{
  "arch": "vit",
  "model": "image classifier",
  "image_size": 32,
  "horizontal_flip": false,
  "mlp_ratio": 4,
  "inner_norm": false,
  "shared_expert": true,
  "layers": 6,
  "epochs": 29.6,
  "weight_decay": 0.0
}
Rows from expert 3 of block 3, named by matrix and row number. Rows with one number belong to one neuron. Each number is 500 + 40 x the weight over the matrix's rms, rounded and kept within 0 to 999. All counts start at 0. Numbers have three digits each.
# up: expert up (model.blocks.3.mlp.up, 8x128x256), inputs 192-255
# down: expert down (model.blocks.3.mlp.down, 8x256x128, transposed), outputs 192-255
up.0:495499449545608571511490525586500538479461470531438463488492426532474451527515441460467487529519604519510413552513545474476556496538506498514455522526501457542513530498491440542427473445529470
up.1:490443477564540507428514472561576490493512571460599529479518501532539537501456500524474588498497525501496520396503541501452470495552574515478525523502472494499487513502504550471486481485556490
up.2:496497492464479511463509508507473522492488442457519537504476551522565493491458516527481555496570482503449461442524540482495508460538506539503544498575496518463528528469475525491517458486494446
up.3:520530525491457543482489547516477547452462444489514512510495500527530479508526511494488521442561543512439468531552508514491509544528498531505531526517510548514480557468476453511468484427526441
up.4:487550487463534502595500535456472490523458506541500482516473513520504483529462489505438536520488576517571456470509488476544468525501523502544484500458501386474491544551481475503512533526512456
up.5:530515499536430412477451501495561464561512485536519479501497454511487477501591483507506466527485457488588525564414504486456494382447536467536537508484509486522472420437512484466496536530493536
up.6:509548588473546442500427434600404450502523596445510531451532558372464585489448462463497498515505640466503465480486494558495460554456501489511510507479492546490475537524506518497535505453451494
up.7:444419465558468513412514526523599471515499543457588526464525463542501508478519484606522488509536546535544511453481544434423499367587561490497474517484496455525427533434510513457512523491566539
up.8:475510489510421503512518515482584427523520449528542507548445410454496453497493514473492462538472441503563546552434464533451513479515533477518533550424512455559500430475500526519537583551516542
up.9:493445464448498500512517523516504527452518422477490542533479573512588458481450540540493565499534451559455471428484596522546460489504522551518488515557503517449534469503502548452556476460491489
up.10:499545514527474472421469489498498534440509480493534482575540541502501579510550519461610524488515522588541454523514480518519517503558516461487475544544511588488506537468440507528563470444477480
up.11:453526513560444551427490528504581501469477487477487481515463490399498520531590456501492497506481479515529536525497447559416512532547514489462504500514587443513512463521459472527555520535545536
up.12:506436475446469497544502458417565400500510395538481469545483494521537428482498539435408537549442485514578517470479483470495533443459509497563567516469509411515527439510504495446454532530532539
up.13:532551472522501470459507519500547492486476504522531469547482450545434508547492499464548462538525502564521456577503472520522487463516456536480475533561510512505507585508383465548497493529464476
up.14:533478511536478480503503501562492473510496590459562550485523483545501518507489470560498548469479496517509485478473560512413469450547494507500518512467530476485491516508448528451485530463550470
up.15:469551511509562533357453464525451502445477553492531530440476531397503518472483500508505517470560530465511540482523546580467446566522495467477408473530503511535466519493518497475508520502450454
up.16:459481473487433594437513532494519487456475438479500551502459570489561459460573455449527563486540454524484515489506508588491525591575530557404408484513590487467591525570477509554518498499451591
up.17:495427491438552643428503442592425517486419533536443567542472435515551468580486458472523376496550524537430497435564545488488501471565448516577546488489500468447434456435416506517565486563501596
up.18:423508485475577579359464517493480512478482443440526532481422471467487512463463528530541542493495429472524521453517513565520515575506472496459412468529527470524492530531480521469503513517464442
up.19:529420493601538495441472486491561545544510471492474466479486474531435481488530480481413467502473548462465511513480537428548515431439463601536615455517498495473488467472573468462440510495510517
up.20:547497539426489502550490461531503446476503521514487540514487531534492545470598422458492515554508497526481420481528485513398478534578491537476442553476509531468541533525402495488495492486510530
up.21:510556586530486512471472458462465476458497552514479482458494524407507551442465457522467543479554583403481555529446540571488462508489484496501459455523499501524461463493524472507486542497447532
up.22:480478498430577561388432479471519478482469518526485502565463511495502545497509496412442526540495546514527512432541490489477495497526434457539559483524511478461440479514523554508482473508503508
up.23:493470438477515503446543556527513558502526408529529544525501540575589499505471574533526527533525418577457491446530555501493549478513531539483504501527485528479516457475532546439518429490531538
up.24:502498545581556499490489469559452493491495583486470522486572519512500540495497446468456502495521623419452511436478531520494490536505477505522531520535503520501413597527539518575493506483492503
up.25:464485504451548517464499453513457456485519551470538548477491528446505534487437499514525520461553482500548521470485520581526448550509465512508475491499487523521485533509483531441486511491465482
up.26:499560467499514550480480420506366537504438598492455527560496428532462462566461518511497447510478475500443505544560477510571485479538417437514561489485490527527429576499444488568565491561496452
up.27:509540527497464482490413501515521473490473514556488533497495524411541487500568430544508499483526482491535496586477476498460477479529523471480383478504559481545488501470485429593569496495466541
up.28:465468507592447524347490504368639518492496444519492442514482478453475444496560480502504479491519418435487571526518461529520513471434469570442604448563541414555510451506544452478519539566505570
up.29:473504443503561548428490515483489512503492461430517543476423517517528485523475516488555553520512416515495487417497509524479525567492491486491439479567505501457479502547483544505519476516471490
up.30:467541548546555525487493498500433504486502461563484512513542462429423499513579524400462397556508529540510495594512460532554524550489489512509582486398514516495547582529495452534537493493512567
up.31:507505544482513523442519466539446472505479508529469549540494483532432542482583511409501474483534463543472482556501481509491558523536494493538543517504519536499545540526443495555481519535512481
up.32:501473513512605478474475521540566478454498473538511504465495442429414558546514482403518425576549619513491416551544501477475494471573444604480546439475489538493485584541464481500502490429445531
up.33:503488457560459458471472541508525513576478516493528559483535501566498503484515495597521484491520560512532468527460542398486478446507558446504368529498507494520489493466530476527533551486547533
up.34:528499514508459481492446537506525472530513507549451527506526513574512527513608484516530443518518496522609459540494512455526493449513516468504390521474529470533561509500487434534538507481466505
up.35:464496510540493566398486507505575525501457476477516494484446517449484494533581462477490483483509453504514490515497487563440502539530531490465455487477587446493517498530460462543548477561529563
up.36:451505505473586559343465448532446469457509545462499530449465488420487544500444523508517490474500500477521520474523555545550471560503453485501494453480502536520490499485507508450510540492442429
up.37:500498567469566499590454545481544480493482425485492423430465459448428491517500447457462488547460608505555438571543496454527503506530484575455539471480499453491501575555466449499480542424470511
up.38:486593536538531472535508545531460517558467417546492467519564437537511458540528515488531517506496504556503453601510470475507507528468490492516535522485508487540485507469544443527454446445528486
up.39:529534476457503434456519521498488547477516470533499465480546519549502421533496548505587523467539414499563526502482526479488482478442519523508535526517531460491495482450521504443457478513518543
up.40:524530547490570524510486468460468464461505580496524468471524504430526537466491448503467538483492559451483528480479527527447447525487494511514516515498518484526460497529515497535492542494456535
up.41:482499532570427467475521525486584501506489486442517475477439483549522505490532458488485515496503469516504529491514430473480518547492467508464502494516536515529490524503491507513509443471539575
up.42:532531544576505501404478488423556475426466539498524451452470481411504541462478447513468524471505531416447533481496530513503489512494464548491500437562486511523488490515556479482498505497472511
up.43:499477496471532502502518530473553519526440478506456472544481457539468509513539484506504484503485542577513431579508477487529532501525469522507481482522522507496499558507369467550442501536505471
up.44:496516459456523532538532507506469546500460505517506511460466504535543442513482465470497514434549520503480470463483568526481488540517499535495495489509507469490507488481468488495488477516478489
up.45:479546554430507498644494558409467469542411468497469451548500504420466387547445476479383528574456567515574432518520464468573485526436453490595529479413520339447524624535502430546464561529532413
up.46:463460421551445498441512534522574480533507543469557535459502449531533503474485495595511470501529519530535507436490563426433455401559535512512481513527512443502428521433498497451540542465567524
up.47:502395431434480511473523467477527445423542410509480543535406547574589462491489580442458573534504443547503506421451568534544487493493509514536518550564508475468599406522522570446480541515508521
up.48:403517477494515599349438511499482493500494478439521538504451485433498519481482518521534505455503436448528522477521503554530547547487464493505428473519480457562470511543513500463527509534476450
up.49:560465539561449405493433476508439493538511555509551533425542546544532540492516474564524446453517521510520512534507527432437430468508543462450439540463511520536519493454494503489526515458540560
up.50:509435494434573584481518461533451525477393562571393559538484476508508452582540506451522434500511451522471498499532532485533505519546444500512537458474499477456482481478402499468551480548502520
up.51:460481521548560528523488540565532579537489506493490413457529450584483511517542440512461507493507547530480417507543492444449557530504465499511483491524510469530535484522494410530399480463531459
up.52:459403476457501512501506511531523477465552457476488527479425580557599488450477494535493512547546428535507484423483583548522486469554515531480460510566541483407576508535506561456527492461505516
up.53:494545542503481512451465506490489546444500516483495518523542551506514569506521502486590500477525518534507522476521524533514510544561513466453467516576496556471525532477449474521546462451488498
up.54:443554499513474524438495487469508532442483505446554513547476540499525569495509470486565537474537504574417505455534510521498537564555528459496492495579520550494506543495468523556550481487497472
up.55:494444529490529473430523427523479495497524532416562524491489490471529555472487517530536497478503452558546520447476499523508485545488489465494552536513473576537490546484501594451514483467533516
up.56:493528572585423436512486503507466478544530533501468507520511477462546538468537441586522505489511530444512493563426469465511472422479514441511458482505517538496440509503499468623535508476462513
up.57:505540446572466461503504520515502500549471541480559508533523470600491500482463499517512509503482492507481448513506481445541521451527486479515486545500519537550482549484423504533527500538541445
up.58:506432527537577556469459517534523501437470466501479489459496471439438491538508483457501458543506571509507453553534540463497506505575471603465560443487547478532504586585467445506516504434468526
up.59:407513491528437608423459567539594534485420464499468455563500515416482436564646419449555465465456504510538504519540421556475547602531500512469476459504637362524541480540462436535552497572535542
up.60:453459470561485468451526492532592445539483510475572538490539478546499546506537512550508483515488536524542512465494509425451519466512537512538443551517484477521474501490503504507538517512527519
up.61:532548449540523461489486517495487513496424553513545450567490440507397489570469543506545438506502501522460454597477475527547489447535428528476519522540475541552477599520411469526532541514495418
up.62:534555485525538507605536480473417509474484502564442498573555494555527440549434532462525433474531488601512495471472475462527479537520458434548482516466472498520460443439500494483480506456509457
up.63:495486537424564615367476414558470524484422549580418557585446501562564462572530484470465412551541481532458543416561519490477504510588423477553583477521496487455392457433456473505590446551530537
up.64:509497502497552458516551513473519519507481513513454482460507490507487508516521532528495548455509523502487493489515512442504478511491514502490466583517491488497513472540519491548479496456492495
up.65:505425510510549524461531484566433499466539549460541571452498548504563511494471490472467526489515458518488546417518571603503463557536537539452597567465506473437539475503486574466482488467552528
up.66:469484564550517556439467462527496455433513544476542495486510474415502544468497472483480520471538531440494543477499504582497463577530437511476486489504514523569462515530501486495486530480494461
up.67:558490473462543551540523466536476449490491450515473516536512478610524467450496518405481476512489531554505417425483493464476523431517482504571483527546497508442475460578443514484479528484507478
up.68:537507462473486473537507540514488550453533408504530504515537539558579453529492529485536529499493518568486464481518529508550511474497503556501454479498483499485544468491503528457462428475509495
up.69:490488504520568477500449527533556476447491483572488488501516480463390526553490470436519456583525592541479436551500491491500512464551451605482555451475498544504484572501468512481510494447463506
up.70:431515480534509553313491472518516484507482492457519515502504453396443528466508551533532459473505488466526546520514483518514531562492505464503491470481490521589448505509485510515554529532466436
up.71:487522557412480484642476546423491484520448473462471462554474510462506394508481470487409555523427547474559439540504496469546497522446478523544509494455507370484551579543487448533496561528487464
up.72:478477468441602502386472467498457479492513506448497551509471471463503539499481529522529486505522423532558496496513506558498487519512461492499501526478477504548510565502458546463482506478486465
up.73:537533500466449524511493505457528500470463489486495500511503533450510458507530510548474534530513531503473461465511554509485495493509451525513582501536487510454459530476504486494505461512537473
up.74:514442581684564543496469469529512574530493530487471477464514515563485546482531448474440536498486577454440480480495546415542473531493499540479530448564490526483490594533554392571518480436500519
up.75:405471462482563524374541449482439443516507523427505579491497502452420558508464567504555439496487482541530511431476470501556546509497487423535446522465482552549494540523473531489579512519452472
up.76:496461497573431524399473540432700505490521416482533455521455420465459445468570473457460478517485482491470537557506412547484562497440472558482572442516532435574497480481517462472493513525540581
up.77:521508464506508448485494544482510527509505493490516476488532472509510460541538483520533495489536474527546469528457498513489509469501498474516488541494523485529488501520497565483463487526517460
up.78:542461517560429444485472544532487572531518528503568524473487530551527475467503494555467492479495458522525483544515522487469470494515471454470457575512494521528575515470480520487513513481549513
up.79:511508454443519525509502537523470526501491461469512494501485519545548473514477504513477536472516491509476457498500536520518505522543490539485514490568513543456495550501459521497472424481489483
up.80:482503481575522543405492480521524446482522547494505442467513494441473536448488517505479503486488504444448557450504509555523467510469486525510551513506465495566505449512505541431494539528487500
up.81:514440528483571515506551439539462492454553562457548565441487517519561525531497502437479526487498472503483527417536559582490440544541524508449607581471477454436535490493486577474497461476584535
up.82:473503493540459440449437493525432457550517541500448567517520497442457539509504491553554488496545511497576473536446529452548456458440518416549456475512496565529458493500500496548573546498425489
up.83:483519448476545513439510490520465439506509511485507504513517484525424533535513521465541469492489485523549517512500475519531532499501491481532480515506498526549486520525418516464510542509447463
up.84:497472425496499568499518537539444565430505459451465533495482537479574483516467507560484513489568520530453468420492579553548478508515488533472506448529499523434537477474505524479526478463473439
up.85:425471523523548552395520471506500488485511459429511508496452486449474507496515461467578496484503503481510505431529474511494538511495517516499460498491509504529474543540490506550542493471450518
up.86:505513562529543450503524486567440482496524544458501480502506482484482553495490511498518474478517530474508496499493460560471483545505453465516498549479467528517454575528471530506482469481521447
up.87:462440507578454515398506504434647535484480458483482435517467495444500454508553470467513494512494433498503579504480462510481494472490487515458540452531554432539510447513525496512529547548532560
up.88:500445510506569506477539475544522502441535539457535515466499524517528518520481507433479515487536481541528512433527537610541454543549500527481584574505493476441565494516505550469491462467575520
up.89:410523479485568519399518470544438496511531507416534511509483417439411529519445519518521458479468486477541520506494520518548497522483449481560494470484503557533452541514452509468508562469451380
up.90:471469465474528455473492428449515465475522482518548495566477517539514517488545516378410493567487479522556549447438501509482494476487516445558563482478499413464502400488488537404464545536485506
up.91:498417524577534505546524480440551527512519539492405444521462535568506526530534463460496537499497492478424514485443487430494471452490468494529518489512539537459509530565470502608478516477492540
up.92:420500519509528610322464489522503499470475505456465532518473453407452520497512529513552486465491440465538551464532483558501533567482474463500493468519498477547440498512483492497542491555500471
up.93:486477479485506515474536529469513520479507486525501492451497564543534501470478535491518513419521456551490500472482542502470508534518512503472519519512496543484517487518493532469502491477475553
up.94:516475509532597537432502508540477544453473453538501437485549454497455499536516525436509483531485560519519471554491490486523507498500500529475493513475527530538509542536482453560534496462467527
up.95:496512501484545490490424462551377459460510526492549527477526512455515543460502471535521580471508554470532488502469588512450437531516513491521447507503502486526454471507475486507459534439440459
up.96:518508487476456450501444509516487532519465512549496575491514503501506552530579445549524453529524519503573443585470505397501479413498541433524405463482537500506515487494466440575565530499457505
down.0:512612509519484554550487487554430487494477458489516494454478559492451497470558434502481522516458546522528439534530592566470461504482558505501575554478520531457535525536500455529488487504516519
down.1:522514500554474554517504562490548505579559514496498510494485543511520497482446496494428476515450499475602463474458483454459451442503504450477529536473551496533470461487540534453528456492506579
down.2:515511520489473498555572525459484485476497552511537475525435503490520545473579523503568492520463529445513542472497499484524465452546498488504509488453513562463499466471544560470489567478490504
down.3:560473504476497469576503507490462477488479517473548478449489474512519496509513508474560523498517542469509508477548519485490472512508504497537563509465560485529484503492612446506489545481567489
down.4:505532514530476488509502527521439475438554431450543450512560475553428462522498501463461588484482493541550520458485476496521549548452530535492528476508520464477506433558501446509490484531465534
down.5:511469498479532535516486468448498479518499541445499487455495512462523518492418561505462484487470486481498518500514476508520437439446421504534528461531497485570460524539617482541577559445534531
down.6:502490494487527518525470520530486506572550478482465491475507559455538489466453511527495548478488480470572523511434478500432468456492455499528538472487530505473490500517512501517482472494505480
down.7:539430466476461553516535576491560491539576548491459557477456525550507472495448499496463464539520478452587456448463515424398435493479518473427458557482514438586455396407496541456497507450535593
down.8:485459510503539513492473470436511477515523556474469444495476498470530491486477534536498542518495463491526550496470486464474451415436438502520563438558512516562429471518593494490554464416564460
down.9:496473507474494427485584483452500453482446514546523462567508416464440550530555524485560481484485504495496507465560517508538470496579547527516503501503502491469552468479530536477504536555500463
down.10:519470457450482453480507475461516520490466476479533463478497438558488551535458585501556528563506505470511505451521472458529519510477543494503522472527544433534467541487608466530553489558554439
down.11:468601500452422522543490510476497558501504425539524591418516565487451420475465445540399528482457485483454437514541556472434546487476487515513508531487535481524481537533466470505478412494478498
down.12:463434522495495435506531485458424481460506481449544479489459509506564553485626593517537595505470530518505581467546520476544498467441469508552497424571529487549489437517649535511521491467491529
down.13:514539464498464508551452458474530511479450511499496466510416580492460490450466491573601497514516529490483499539499512439531446471494511440456561524484504601571479537553487495490576507489535431
down.14:515503498535523494501499529461541497516495517515508528494490524498556495425434482494477466528468506441613513481467504476452441442503448472464483563490514514575481494465532493463542481468547537
down.15:445490462543492491516474507502489543523542506470484559508552551515538498460495509504472520490506497534541474487471537557486485443479448500502511495476539531489534504522506503488466469512452520
down.16:445570503516393476478507420509424509438502391516514592499469555513484437453582443562517539492407506528421479555507543571516538470551506574510494561476512495419555488567513507451474451514406510
down.17:488561507423509583463460539557524466470480457536465484513432551527495505437499431455537493498562514484519512448484519467499503498451451486513520436584490529484476472391520478458528440558477504
down.18:443504455511485491507485465468547542511534523452487547513535503501537504448468461512497503528433501522506493540474492547436502470500497481526467476548541530557562459530479535523505474467471487
down.19:516459534453532537510432449483440526490467530449503478435539568546561525471547576614516522465474524436510544442521554516445435499469442457485528417524507442549450520480553521564600518486583470
down.20:488518486519497541492520507495530510513521510495465512497475511510522514440462498490482534510490482426495543453465501522449448450500480494480505521546546544534499488520540470514507490498497516
down.21:442491538485505540489460489486469517505547469502478536495567612544517463495517529547500513470463475472500503473458533540463454464518441518496465464502565520487508538599481493513443473523478473
down.22:476488518467530486476508514458517441516526497512489508565398511513537598452564509503531528536491508581556543477525507464521549483533436483564478419588518507523532495500563470478482504522502461
down.23:528466488523494470469568492487526483501483525537527468550495375498437546555486492445540493508522492523572491478554543527482534513490513500498507497510514448528523503431575503536490556493507508
down.24:482531492511488521534438520526475493475455523519479511472562537478512500481451508560464515473459541439495472508463541540492514500540477483523536445494547529406467552565488488518548472480509476
down.25:517510506544496444467480491501535477522493528500469502508535505507521539465442512494460482513496548473498472517467484483474465484509487489504526509511505549526521493528526487536518529488506491
down.26:465521491457461556484462461536502477459497491517500527563387512522466473509461488541560482508523466526489543495528484475543512471501430501463460431521463521544484514440403481471533514509482463
down.27:492517464507473585563498529481528480465538473460498520438479535443506480474488515514433488482467503503581487485505486522547472422558455508504554531504537539452502519526528450451464498501466504
down.28:489466478408450497518420428493461545478481405454519508408547598581508427451578582606488586494408484428432498435544569511425519483439469587528500432527563417577454511535523427484575400541483504
down.29:448501456495489498470495475469540495505509520475557531486526466531527497434503469517494489505458519506517479525472504534430472498516511516521487487509528501549499502454532493522462491514528529
down.30:513493476515571514595472498574581515525504491463488478420438503552457484484460458520502478514518532489596463489510517428417515461444490442529520515479493497596450456478533511535504527500543496
down.31:508532468477536531543474469527487511447491549454507468441479533549467515445474499482574488456504561443527497447499539461492461493492474421443503515456510513557444525517543487483527533482518536
down.32:489506490510564539453416489532575481536453446540514516509335556517453556452580425496539398603555590477568438590557513505486500492461492489436541465493436506465519538532476498492536494442473526
down.33:562549499525516582528546583482563459511545534487481491446485476458509491478442504450420472479495504472581465491514507508467404438521488513448532594469506494569476453456569490421465529479496547
down.34:499506472465504512540518525458532485465470522475504449420476445441501550476507507469515462483482508489528510452555486533519432428535453533503579517501524558515524551483590466482482547517505553
down.35:469545454478437521512487504478471540498522433523531587470484528486438461419489462566494546481453480483485466517490543520420562497513480539512487535493533483500505543537510482516464420497463470
down.36:402477506585535492451475485488541522547522504469472552520493546535605493451466510518500494493506462525523564523394477536432476471516468499465523445551511593527535450547457549503489512480485503
down.37:492559555534552510559483459532452496481477499499523493487436531503490505466548470477465483544496566487576463529548509525496503516463534543463508505447498483411498502558508480515499482501463546
down.38:533553512529501479549479515510524526491517472483548472413502468509462498507478490451552508534504544516527494453505480484473552574447519502497533515497556443521501493489610430549483503549542505
down.39:507494470513508465518483468474535490498451511483502529476473469491470510507479488492499511495510490456484474512529494506487499534481499484494502478515507524549464563516559458598533551483577469
down.40:488525540496492545497472502511463520506546502502486566493556561504528474464495492530503490470485469482501485524445520513476490473555453530519519497513507524492505527562491511542519487515495470
down.41:512490504492501478507469475489526512524538505475524502485482492500508498484504507493493518499478474486529492492492524512468502452530508490535547488477520488524494515460541483522510447515483529
down.42:488473516509470504525435491549488550485543464485479513456588629578514480461532523571532550490470487486478529474439501557445497503479457503501472433499535498496488538552491509543509448512499458
down.43:469543504506472526596475432497438514456514547455508440473464563509463471477488531486471545463496523463487448533511542475523475502504488428458550547433556566528465540605479474491512564485513507
down.44:528530465504471530443493477498536507477519535486525534532495490500480553499533469449551519517503489499498472471505493493504520502530527504504509496505494510538487490442511500474442513517507510
down.45:506554530612452457572558562497474449487573463462541451492481489486498432539518524427393585511419475556601528508520437504547513549372560548515527535481518485492516373591524448513361530535501564
down.46:485467487454483534518525564506537514544580523482497497475468505536539473497407485486444467532530498453566464465489544451407472486476535487480471562465519444581450399378550497410535509492526597
down.47:441492579485459460431539473491438500460502471484551486573505485510594555453627574528581564535452489517488563472511492478559510457568501537540459465569569439492568432536593565479517544501438459
down.48:441459441539512481550505462483549561498493501457474527522532494527499516425450455523508454531460501550483478543471487547418512449501458471517473477521530565594546503514509533513524447507446556
down.49:534558470489505549549511539497511493530512523506516494485514460459541502480432503480491488489473459443544481505499499499468420406529474514486554562459548527520468542456605435520508500482576544
down.50:532493514435537531430503503562561447490521521500427521472479493483461509471416431463500438503589496506480505460495516471472525548487448489467485451498472514529480466441539439491569469551496470
down.51:540544539518492480558454460580483514447504502498455488431503536512532457423529489506496556522473531472499421494508559603451492561444563531508487545458552494480563527558527454518466523533502482
down.52:472540544499412477450537421460460479445460438540512559582473512446520543458567475562564475532444491553439497530493529531560485466590523535486492493470478507428569535539519529410520518490411457
down.53:512454499455497431478533476501536492520436483476530479511455402583510514541496566517541549518491514505523488457529517429500507473481523519537508466530551426517492490496580470509566504541535459
down.54:516447486487516480465549490490501492476459531477541497545520436573526541490496560476554549535487523516530489432522530455442490486481539509496493508540532418530487491454569476494479505530508472
down.55:494518497549502489496488518523544523597533569496490483551519493487522553483475475475516528527512522453501496508474486499470484458532502453552504527532544536544516481476533538530464515471487540
down.56:507523480472507543548528513490474479488554500501500495440503504456505482488457544528415485438492514486538528490503512532485447427544462519476547495464533514442468544518587446492485502473548502
down.57:498502482471446526530508497474504532507559530501500528536454578517522494495494485464561489520492499485511518495491469534491469486515527439470480538485508536595507484526495554479508517473500522
down.58:506532471508578496523460491566489493561416509515518505503438559479492545459560459511505425537522604507555449578544533496506473513493505501448539485466481544456489554538507509529532500459487493
down.59:500613457406391549588449474548502548491470427488554534402499549495402420427483444524450564481424555482454361490587622520440566571444544569570528605426541444510488651554539421545487376526460526
down.60:504474500448492513495490566487528541519578511487465518483452534539508515480475495476466492492486507498538490460467451430423539525414515478465438536515482467536465437483534487467543448492438572
down.61:506526476511484514552431450463502515486476502530506496529397546492479495525474479531565506502535512495486524538527508496565471428528483428463495508512468550563534534503448530516513564498516420
down.62:546563468482468520546509534571480558502482447492522467422529443536410471515500458437503572499506529481486448443528524523486614556475536522488482498468519423554482499493613417540449438577500520
down.63:480532541406517563445479458554443465459483451514468476577423530553473537481462443486539411546568510552566493458545517437507521492468403477471476399540486496529480443399527432426527457595481476
down.64:538467475467499472532525519486543508474479482541535542508520469498483524470474513441559516530515512454501491443438471489443514590466532529476499496559458490516528455485500466514507482500479466
down.65:523586581569458460443443516497567482557465563542538546552474532504523505447436473402478483534454497429552468557481499465485453434557436442501513570430553571494512569506487477511461481424526474
down.66:485486509523496498506435480536495502558534501492436496451552560501516478491433480541505518477413514457468503522473508519454479474506448449480510483463557543482516550535482471524510485495505509
down.67:474537419461440511548508521505466529501508450495511551482489588540466491391523464520614521524453555492501500514465527521479511485570526506469499523497490526509490568582530521468511437468442499
down.68:502557466446505493504533469493526494453467470485524474494515412506449514535534496470537493530507481496524475502556494514552559537516549519483516525457489454522513527462618517546516573543516493
down.69:503549482512542501479460485545549502532466484531519509500389517511454518497581467488537477559512578476546438591529488500520479469468526508436557512467476532456516515556508537500487491473465504
down.70:471472451542526512537467491491549505549509519451497488494526512536466503449459484562450513509482544497500489500450472519433466456437497484509520488513467514567534467494504524532503467495486496
down.71:496562560599451439587539565510487467439538417456528478484431470485488427559479509443432587504448486580537511465531463469535500580409546543469516538454506454469503432574553431527424533507506552
down.72:481534512598526476507498524487554487549501533489501490504491465509521573492434473477512468476487531499555506559470466507475490500487466469484499498533488589559503486451554478522444525487514532
down.73:492481514528520450490548504500506434496516472497518461523493473492524579558524537433478510515529525512522562451512489496530501541476543509531501467507497492456512515490544553473470491538487496
down.74:513540515440493510572443387510483511524436513479460475464532586465480571537548577609475513425474576432501470481531537542494482535509482413564545457443548481445477586553504517535545536488578478
down.75:433484476550555490528511516442579547570488570473436486510519504515542564443451492535557494540504517518525513502421465543444452462512472461448515492555535538521545492492549560525500521510537533
down.76:519435499441489551523426454494501549503447472432518463404503582518482426429553586604467500511430513465455532466569574536417478494403447520566544408519522456587471517517578431522566453517524495
down.77:515553508499465467531450489521539514488492499528479529483477486512488467451456474450507498516516512473511465500506493531495486541458515500488518514557417507528496511498541430520458507501526509
down.78:538508519504496538484526519478542491487520530516485513478497483497551517487449476470479456460471501462562481516538513504496418446547511499465554551446533536526475529487565496464469500472515502
down.79:490491508468466435501535489481498490485489520488545496499448514480540526497518493471536533519498524509520513482543537524530447506541515511518569484460527500515516483480555479472527539506528493
down.80:499490496518498490466455475503513518535519494507497498526530526555477474508478509510473518472477511453483523502447539525469469459459451498498535433513541523533490506557508497518536504499542515
down.81:497584533551471522454430520526521506545484539583567505561493549506538501444504478428501464527442513428568489521458479480500475453517456439534543512455573561503490561501535461499473465417508535
down.82:467477452514552516548534512447529505490525518473494510456519479466532518457435528476463433477495499514550522505477488517526457413541452504514560451504486555520527518477566482508467548492564500
down.83:493465477516528493545461486478555517516470525467488545501520510533517548446465461523538526510456546459514502520467459515463505491460450474514490506499491557543502520512496505541501511466511480
down.84:514546492469474452499521509497478426475456451541502481544450463505540497520543529519530507490461501501497500454534603486538509448537504539540495430495520457423497488499571479421440512532483464
down.85:478491469479520480529466480504525547532537519460495498488543532512516533416463478552497521513461524517528501520451504553466459422529499491531485504518537512524493499501561544543484487501490518
down.86:485510496516487471514471455491476466490526516508487518496515518469517532509423493498467544513485504467534524524473511541502481495491506458517536518497525496489469533515578497524462461488536517
down.87:476510494422399544498470507500506496476516426484530541461537574545475413456555533595485533482421461472448508468533582501438533482433462536528517500512562427566483520487516493535504398513478505
down.88:523566533546449489521493503515527469562504528511507503523530547500548513473444505477519521530444501410537483535513490459527447475520465474525551541455579525476496589510532477481456511467517509
down.89:476503487503566511501468473471523518522491545510488513480527501500527533461471474538479467487491513498487526510445494552412448479497458471524467433508480570535504489528532539552520514482541485
down.90:491433539483492448504525511438496460531491520483533448507459554494591491474585582516562588541456553511530554450509507459504469439516469507552543427588544458533470510517658549526512515483561474
down.91:502572501453468538544462450549416447491479480511558541481573545464447535481452541555457538426425546421478452473542577510471531559537530478583546498442532447473452563557556458490526477494559446
down.92:404533485515540478502451448510512551489483500484494552544472526537461509435441425566509446562494512526488486525480502492433499453435456461512495469546478553580544506501500515493482434528493500
down.93:508479492483508464481549489455553484495485529535508498502510437501493522519512508456521521492501504494523484482502519507484550501486529501530490501525486478493495502454585474541487533542503511
down.94:518521523512543499561455483480525499513481499496493437398495560519471540436505499506559478533499584461549463498545514514455506545490507487448540500457503534490456547505542474567545516513491512
down.95:498494529516519552511489467505524518482561492474487529482511499520531450423413512490467525515533502488521510513481503483471496428504460474499519462508526542484501489607485477529540513489502475
down.96:511515459482513557538519550450545462493533510531511494418511484455508484489462516459456479479496493524550506499541509555545437377533440526506599513487479534522491512510569453460505549501507544